Weights of a small autoregressive pixel model.
Model: 15M parameters, 16-pixel images, width 320, layers 12, norm layernorm.
Data: trained on analogue clock faces, 195000 training examples, 3.5 epochs.
Rows from block 5 of a small autoregressive pixel model, named by matrix and row number. Rows with one number belong to one neuron. Each number is 128 + 32 x the weight over its row's rms, rounded and kept within 0 to 255. All counts start at 0.
After each neuron's rows are labels from the 100 images, of 14976, where the neuron reaches its highest value: "strongest on" is what is common among them. Only what is clearly more common there than usual is listed. The data: analogue clock faces. In brackets: how many of the 100.
# fc1: MLP up (model.blocks.5.mlp.fc1.weight, 1280x320), inputs 0-79
# fc2: MLP down (model.blocks.5.mlp.fc2.weight, 320x1280, transposed), outputs 0-79

fc1.359 [126 177  80 154 130 179 139 122 122  59 126  78  96 139 127 131 108 161 117 168 100  86 108  80  91  88 110 145 152 146  74 122 174 170 138 128 112 127 135 184 156 116 188  52 100 149 133 120 111  78 145 100 113 173 142 164 112 137 149 182 151 144  73 124 130  49  81  99  96 109 109  60 100 151  76 130 133 132 192 184]
fc2.359 [116 101 219 115  95 124 110 125 138 148 132 112  72 105 149 112 154  80  89  74 162 142 185 128 114 144 184 131 108 192 140 177 135 101 126  96 127 146 122  61 142 145  86 127 149 145 161 141 105 196 131 180 156 121 147 108 140  89 116 161  62 106 120 132  92 188 163 114 109 177 165 159 135 108  96 138 162 118 107  93]
strongest on: dark face (83)

fc1.253 [ 92 124 165 156 119  77  92 133  39 137 165 155 112 128  79 133 161 146  99 103 208 128  89  90 120 135  68 178 171 130  95 123 189 109 172 123  87 125 152 113 146 157 138 117 117 125 153 118 210 136 100  70 128 115 132 168 155 145  98 175 136  88 131 125 159 174 190 121 108 143 178  90 109 135  77  90 134 129 165 135]
fc2.253 [101 110 162 119 144 145 150 136 182 124 117 142 133  62 138 121  89 111 171 151 144 106 132 211 132 136 148  89 144 108 165 154  48 126  93 119 172 172 135 135 157 102 192 121 213  97 137  97  95 118 147  99  85  81 121 108 138 137 149  92 113 109 133  86 135  78  98  65 178 162  88 123 179 109 156 177  62 156 139 125]
strongest on: minute hand past 3 (41); minutes: 15 to 19 (41)

fc1.14 [139  87  81 131 146 163 130 143 153 108 137 109 135  75 165 137 161 195 131 140 128 123  90 126 117 125 107 158  97 109 166 102 156  89  87 142 132 130 150 108 113 120 155 139 107 147 154 118 139 136 129 119 177 140 104 123  92 121  92 181  91 147  89  96 132 125 174 115 122 152 103 101 123 166 176 130 142 179 120 203]
fc2.14 [168 110 130 171 108  60 159 118 146 103  62 140 166 178  52 167 124 105  83 190 120  94 111  98 150  70 150  65 148 153 200 116 116  99 196 114 127 121  55 147 100 131 158  76  85 112 135 117 148  64 103  98 146 121 165 199 133 106 145 130 155  99 188 104 153 158  78 103 124 130 180 121  94  85 128  94 128 111  86 171]
strongest on: dark face (98)

fc1.25 [129 130 121 165 120 152 131 138 132 182 127  93 133 170 108  96 102 111 144 106  70  84 151 121 111 151  77 190 121 162 178 172 143 105 131 130 159 131 105  33 183  94  90 111  89 168 152  93  68 167 182 209 116 133 177 172 192 127 111  74 195 110 126 130 152 154 125  93 166  80 101 116 120 146 123 138  80 137 140 105]
fc2.25 [110  99 169 120 120 126 104 154 136 120 135 130 131 102 120 164 132 188 148 129 136 167  84 159 146 125 145 116 123 135 117 135 111 123 147 121  93 100 136 254  92 143 148 137 118 117 114 110 114 114 139  96 105 122  55 106  99  87 141 174 133 151 107  81  86  53 120 171 108 162 168 174 141 108 144  92 128 127 112 157]
strongest on: four ticks (89)

fc1.347 [173 174  79 104 126  86 119 140 119 133 118 121 116 158 170 154 107 135 116 110 108 170 181 144  81 113 135 115 157 115 139 114 134 102 185 135 154 125  78  90 111 133 182 159  82  72 154  89 110 136 160  95 122 123 108 118 157 180 109 170 102 122 131 131  99 112  96 126 144 125  65 126  87 144 128 157 181 147  80 106]
fc2.347 [100  90 167 120 154 101 152 112 126 144 148 171 170 126  78 117 173 120 170 140 146  65  80 118 107 127 142 138 169 129 174 113 141 168  86 105 128  78 172 138 128 113 131 115 183 133 117 126 126 153  65 159 178 141  94 123  79 120 147 116 145 143 142 120  87 155 133 127 126 117 187 124 143  89 133 108  99 121 170 150]
strongest on: square case (69)

fc1.601 [117 157  74 132  90 133 176  54  93 102  98 125 146 102 147  97 119  60 102  92 158 161  94 101  89  90 108 148  82 128 120 119 115 118 115  85 156 189 105 139 144 202 151  95 123 166 114 118  91  88  94 165 103  99  73 118 161 170  94 179 137 165 137 141 162 142 110  85 151 132 137  89 126  95 147 154 164 107 137  94]
fc2.601 [132 105 175  83 158 122 110 193 146 175 127 155 129 138 149 178 175 106 141 140 126 106 213 159 135 133 139 111 164  77 171 117 187 127 151 182 157 100 138 104 129 143 110 199 165  36 182 160 185 104 119 108 111  94 181 126 134 121 160  55 117 117 177 126 137  71 135 156  90 121 128 154 130 209  69 108 112 174 122 145]
strongest on: four ticks (79)

fc1.5 [190 143  92 115  55  96 186 154  98 126 172 151 152 100 122 159 104 160  96 144 174  84  59 114 134  86 181 111  86  62 128 124 119 131 109 130 142 186 145 134  39 143  99 122 121 131 167 155 139 110  50 138 112 122 135 151 101 115  98 100 139 125  81 109 142 100 139 147 151 103 126 150 188 101 102  98 175 180 144  97]
fc2.5 [ 72  60 172 129 167 163 106 122 127 112 122 143 114 111 116  84 131 107 132 131  66 187 201 191 138 185  93 105 161 175 128 125 108 134 127 156 154  41 103  89 192 143 175 127 149 157  89 100 180 163 175 147 140 150 159 104 150 155 159 164 123 175 137 173 150 110 121  81 157 144 103  95  40 159 118 164 143  86 133 144]
strongest on: minute hand past 3 (28); minutes: 15 to 19 (28); hour 3 (26)

fc1.597 [114 140 204 141 162 130 130 116 113 119 120 131 168 118 109 121 151 122  86 152  75 133 129 116 133 121 108 145 179 134 145 100  84 167 112  96 125 106 137 127 115  64 166 143 148 212 125  94 146 146 136 124 202 116 141 174 113 130 100 100 193 140 150 102 142 148  83  86 188 184  80 123 148  88  63 163 115 145 157 104]
fc2.597 [132 115 145 106  91 128  66 110 158 178 115  82 103 117 173  85 134 162 155 103 176 114 111 130 163 150 162  80  58 146 120 163 103 116 182 200 133 142 118 107 158 233 151 112 104  87 110 147 106 111 147  92 127 144 122 170 105 139 154 127  94  92  60 160 140  95 164  99 115  82 136 147 185 230 118 122 130 113  75 130]
strongest on: numerals (60)

fc1.32 [137 183 107 188 162 174 105  74 155 100 116  71 135  97 148 146 153 155 110 152 101 101 114 112 127 167 111 128 129 120 157 118 120 148 101 151 111 154 155 148 136 132  76  78 152 136 164 134 126 149  98 100  91 167 152 188 161 144 151  84 162 141 110 146 121 147 177  97 113 125  83 149  71  90  78 121 120 107  87 135]
fc2.32 [122  64 139  73 103 131 143 168 127 145 137 173 119 132  84 116  96 115 136  88 156 148 134 126 133  98 137 135 180 108 106 134 112 131 161  88 152 121 122 132  99 124 158 179 119  98  97 118  93 118 136 144 163 105 163  69 137 142 125 167  73 149 131 141 140 113 108 180 110 126 190 150 197 122 153 109 138 196 128 113]
strongest on: four ticks (67)

fc1.724 [123 136 102 124 130 111 140 132  67 173 108 105 114 163 138 149 144 146 161 186 102 122  91 111  87  84  94 153  96 130 178  78 134 148 156 107 100 122 137 172  91  93 159  98 163 122 117 120 115  84 108 116 154 145 100 183 109 161 135  69 133  53 153 114 126 126  85 135 193 138  69 143 176 146 182 131 148 137 128 154]
fc2.724 [ 78  87 182 123 132 141 129 127 106  89 148 138 135 174  84  46 118 124 116 125  92 131 143 130 145 167 188 130 172 158  89 172 114 110 177 165 106 108 138  94 177 117 135 144 112 104 122 122 108 213  99  99 112 159 171 100 139 155 125 144 144 161 111 148 149 142 110 114  69 160 152 139 109 119  76 137 143 110 167 150]
strongest on: minute hand past 4 (40); minutes: 20 to 24 (40); minute hand past 3 (37); minutes: 15 to 19 (37)

fc1.379 [ 64 116 105 140 139 101 148 104  82 157 120 136 133  87 164 137 108  60  86 122 123 134 118 145 105  68 106 129  81 156 132 124 169 100 138  88 146 133 124 111 163 146 130 111  91 201  68 131  62 140 102 130 191  69 146 130 109 164  96 130 104 175 133  86 145 151 130  58 172 187 193  83 128 130 107 111 133 150 185 115]
fc2.379 [153 163 117  63  79 141 114 150 145 114 195 103 116 146 131 114 183 143 180  88 151 146  89 143 122 139 120 122 197  98 120  73  93 108 156 161  89 121 140 154 132 200 120 165 130  97 161  94 213  97  97  90  77 126 148 145 160 140 210 164 111  60 107 145 133 120 119 121  82  97  86 134 150 147 137 161 128 122  81 112]
strongest on: four ticks (55)

fc1.567 [112 151 124 157 163 114 121  86 141 182  99 154  80 114 117 134 174 108 112 149 169  77 143 133 113 109 174 161 140 135 129 140 163  92 122 140 155 164 170 116 135  92 138 138  98 118 120 117  42 153 125 144  96 108 181 123 140 112 117 122 113 173 125 147  81 156 170  74 112 154 141 130  84 146 140 134  36 160  89  71]
fc2.567 [151 118 193 132 103 132 113 110 102  86 118  96 123 187  98 119 133 138 118 119 103 149 100 110 123 200 103 143 119  94 101 100 141 133 155 109  59 100 114 134  94 177 165 155 131 117  96 162 107 162 177  89 173 123 155 147 109  79 167 128 210  51 142 150 178 119  88 133 100 161 165 150 162 117 138 115 120 110  73 186]
strongest on: minute hand past 4 (25); minutes: 20 to 24 (25)

fc1.286 [112 146 162  95 111 130 150 165  64 181 145 131 115 149 102 107 121 139 185  95 145  82 114  92 131 109 135  98 157 138 164 124 167 118  42 102 145 176 113 159 114 205 162  63 133  99 108 150 110 100 106  97 115 115  91 158 150 132 149 153 145 122  92  75 196 138 157 164  91 160 136 139 113 153 140  85 110 108  70 115]
fc2.286 [179 104 162 133 152 147 126 133 151  65 141 141 134 122 148 122 163 105  84 110 140 134 186 177  66  89 112  82 169 157 123 154 105  90 186 172 142 178 151 127 135  97 139 170 194  85 152 100 129 188 116  94 116  62 149  66  99 118  92 146 113 107  94 120 114 106 116 150 143 110 104 128 134 147 108 174 143 113 113 156]
strongest on: square case (83)

fc1.376 [ 53 160 143  68 220 118 162 121 124 141 134 147 143 197 127 146 154 112 197  31  94 130  87 136  96 163 176  75 123  74 158  89 101 126 110 157 127  96 112  97 114  99 182  90 128 122 158 149  70 114  99 143  97  42 181 118 158 129 105 131 169 165 151 131 115  85 134  97 148 101 118 135 111 112 156 101 131 155 145 176]
fc2.376 [189 131 103 140 151 119 125 182 140 100  72 133 141 118  90  97 118 200  98 109  95 194 166  96 126 196 117 156 145 136 191 131 100 155 120 128 105 149 108 173 107 140 136 189 158 127 180 138 163 113 173  86 123  94 115 101  93 109 129 104 131 127  84 165 140 172 139 145  82 169 116 159 148 181  98  94 140 105 102 114]
strongest on: square case (90)

fc1.264 [101 168 120 125 156 118  89 148 153 115 111 197 153  77 120 155 142 151 130 158 164 157  90 111 142 127  99 135 144 120 101 112 119 148 156  64 112 171 119 121 160 119 146  82 110 134  97 114 148 190 113  43 137  75 141 207 182 160  96 128 115  97 123 119 126  99 120 153  87 155 124 153 171  86 171  95 192 173 125 159]
fc2.264 [171  96 131 107 112  78 163 131 131 179  91 141  69  95  91  89 151 114 155 176 121 150 112  83  81  87 138 109 133 110 141 147  89 108 158 197 166 101 134  89 159 118 128 109 178 122 131 137  41  84 165 148  75 151 117 108 137  65 138 113 100 144 138 149 160 143 115 163 114 146 183  90 187 161 130  94  56 121 142 173]
strongest on: minute hand past 4 (43); minutes: 20 to 24 (43); minute hand past 5 (36); minutes: 25 to 29 (36)

fc1.93 [105 216 104 117 145  93 128 104 117 128 102 156 136 102 127 164 166 113 160 138 199  73 137  78 152 105 150 136 100  80 145 130 109 156 112 115  58 128 112 148 102 154 112  60 112  90 192 193 145 144 113 139 119 129 100 216 183 140 121 158 152 137  69  78 118 134 104 124 142  97 106 131 149 159 125 132  93 175 223 116]
fc2.93 [126 111 131 170 135 148  88 146 123 144 140 133 123  50 151  90  66  83  92 126 138 122 173 195 104 120 113 130 112 165 137  96 115 156 153 115 200  99 100 143 168 128 146 150 126  99  75  98  92 122 216 107 140  75 140 106 180 114 123 124  94 126 113 113 177 103 129 141 110 152 163 135 111 107 115 127 122 142 142 108]
strongest on: minute hand past 3 (56); minutes: 15 to 19 (56); hour 3 (27)

fc1.531 [ 67 161 115 108 120 148 138  98  85 167 166 149 171 144  53  77 145 161 120 119 144 165  52 135  47 106  93 151 146  95  98  81  98 157 104 140 131 146 169 138 146 103 112 116 120 146 118 208 136 144 142  59 110 122 135 103 145 124  83 214 147 124 109 118 189 159 200 113 129 118 168 107 129 109 141  97  91 108 136 104]
fc2.531 [138 103 143 136 167 109  87 176 127 103  65  96  99  90 176 165 115  93 148 158  92  79 196 168 152 134 135 131 110 154 142 140 136 154 113 157  98  92 115  65 110 176 142 149 148 121 113  66 119 137 106 172 110  89 112 142 125 144 204  77 119 127 127 159  69 109  84 135 121 155 103 109 118 137 152 153 137 150  82 118]
strongest on: minute hand past 3 (53); minutes: 15 to 19 (53)

fc1.546 [146 105 159 117 129 145 121  69 146 121 138 155  66 110 161 124 124 205 142 196 168 187 132 124 132  64 116 129 169 198 148 167 120 123 105 138 132 154 121 129 160  96 125  93 108 106 105 166 130 159 111 192  88  99 133  94 113 153 107 122 125 120 118 114 129  82 124 166  89  61  82 151 114 159 134 175  70 108  86  98]
fc2.546 [165 137 108 169 145 127 116 208 129 165 119 137 222 116 106 213 114 114 112  74 107  95 167 146 131 177 173 110  96  67  84 134 150 100 104 141 107 109 154  91 141 155 190 129 152 183 147 103 136  69 106 119 141 194 102  96 114 122 125 109 151 170  96 101 129 172 178 150  71 182 144 147 149 118 135 107 184 112 124 171]
strongest on: numerals (55)